{
  "model": "image classifier",
  "train_examples": 203450,
  "image_size": 32,
  "crop_scale_min": 1,
  "horizontal_flip": true,
  "depths": [4, 8, 4],
  "kernel_size": 3,
  "mixing": "cutmix",
  "init": "torch_default",
  "residual_init": "none",
  "learning_rate": 0.0044,
  "beta2": 0.999,
  "epochs": 4.1,
  "lr_schedule": "step"
}
Rows from block 4 of a small image classifier, named by matrix and row number. Rows with one number belong to one channel. Each number is 128 + 24 x the weight over its row's rms, rounded and kept within 0 to 255. All counts start at 0. Numbers have three digits each.
After each channel's rows are labels from the 100 images, of 14976, where the channel reaches its highest value: "patch colour" is the nearest of a few named colours to the mean colour under the peak; "lies over" is the class under the peak. Only what is clearly more common there than usual is listed. The data: close-ups of made-up surfaces with and without defects. In brackets: how many of the 100.
# convs0: first 3x3 conv, stride 2 (model.blocks.4.convs.0.weight, 64x48x3x3, each kernel summed), inputs 0-47
# convs1: second 3x3 conv (model.blocks.4.convs.1.weight, 64x64x3x3, transposed, each kernel summed), outputs 0-63

convs0.40:139089147113154106114130121142143131096140112142126118071122111104129143149154112123127121115130133110135116157155075129038128147120145092105147
convs1.40:135102140129117159092112163054096124117139142067111117138152128105114151112150126131107127135058124150122135143138129141174131122151120164103140150126154130106113103117092135148116172131152137
patch colour: grey (69)
lies over: bright spot (36)

convs0.7:138157103167158125130131129138152142147110150115180157129168115078156156099126136119095154133126086138120153147123146125119171128118160075130122
convs1.7:112129148135111147130122054165148132139156140110122109079087149145139142081133142147120119127140138116130103124118112140134137155140138124093100063147054120156127118117142134116144086119122124
patch colour: grey (62)
lies over: crack (29)

convs0.57:090139114113155107146116134139148153136135146102149084119145145083153114119087147079084125178135106133093124164136160124116115138100125094114119
convs1.57:148111099109128124104119099111122123125132159081139136120089174119109120078151136164130098110099182126156130133104136134154178134203130137078108123139115133125116144141146158134144136141124136
patch colour: grey (77)
lies over: crack (46)

convs0.42:117190104143173114108118107132134131134126098160125124100120125154179133119138114153153107103112108108150119159113193101148129096095135123141113
convs1.42:129117076119143098132185139151132097142104133126139132156133143122140186110147120103073081151116122138113087116126144154109158091163141119113143128168151113165156116132131080107127132124122117
patch colour: black (90)
lies over: hole (96)

convs0.48:129103136142153120122136127149159107121126101144143138109125140136182157130187086163141150132160118102156122155177140168134170152147160121138129
convs1.48:121121109074102121094123167096118124101075137101130164143109156143100123104123113106114129111104159090114114094131096114116128119147101134126110164119188108127133113172121102144133177105122116
patch colour: black (76)
lies over: hole (96)

convs0.28:119124107150149105117136122155166133128125094167145121102144144126201161129136120165130119087143092113164123163140193124127144124107132122128124
convs1.28:132149086102112124115158172102099113140130135047132156146128155145103143074101112122112113126078140140131100110133122148158117110159114161094139139150168120133145117143127129123121165123134096
patch colour: black (44)
lies over: hole (74)

convs0.39:113062147108096147130121114113138116143109097103129157121100124114142089112121155106109145125107133157062119096155108130118138164101085135116139
convs1.39:167144106099143143147178151093171098140113127093120153140092132137163092093125153106114134120148136141115116096155130152142124158122150148116151146128155162088123179117150131112148167103160141
patch colour: grey (69)
lies over: crack (26)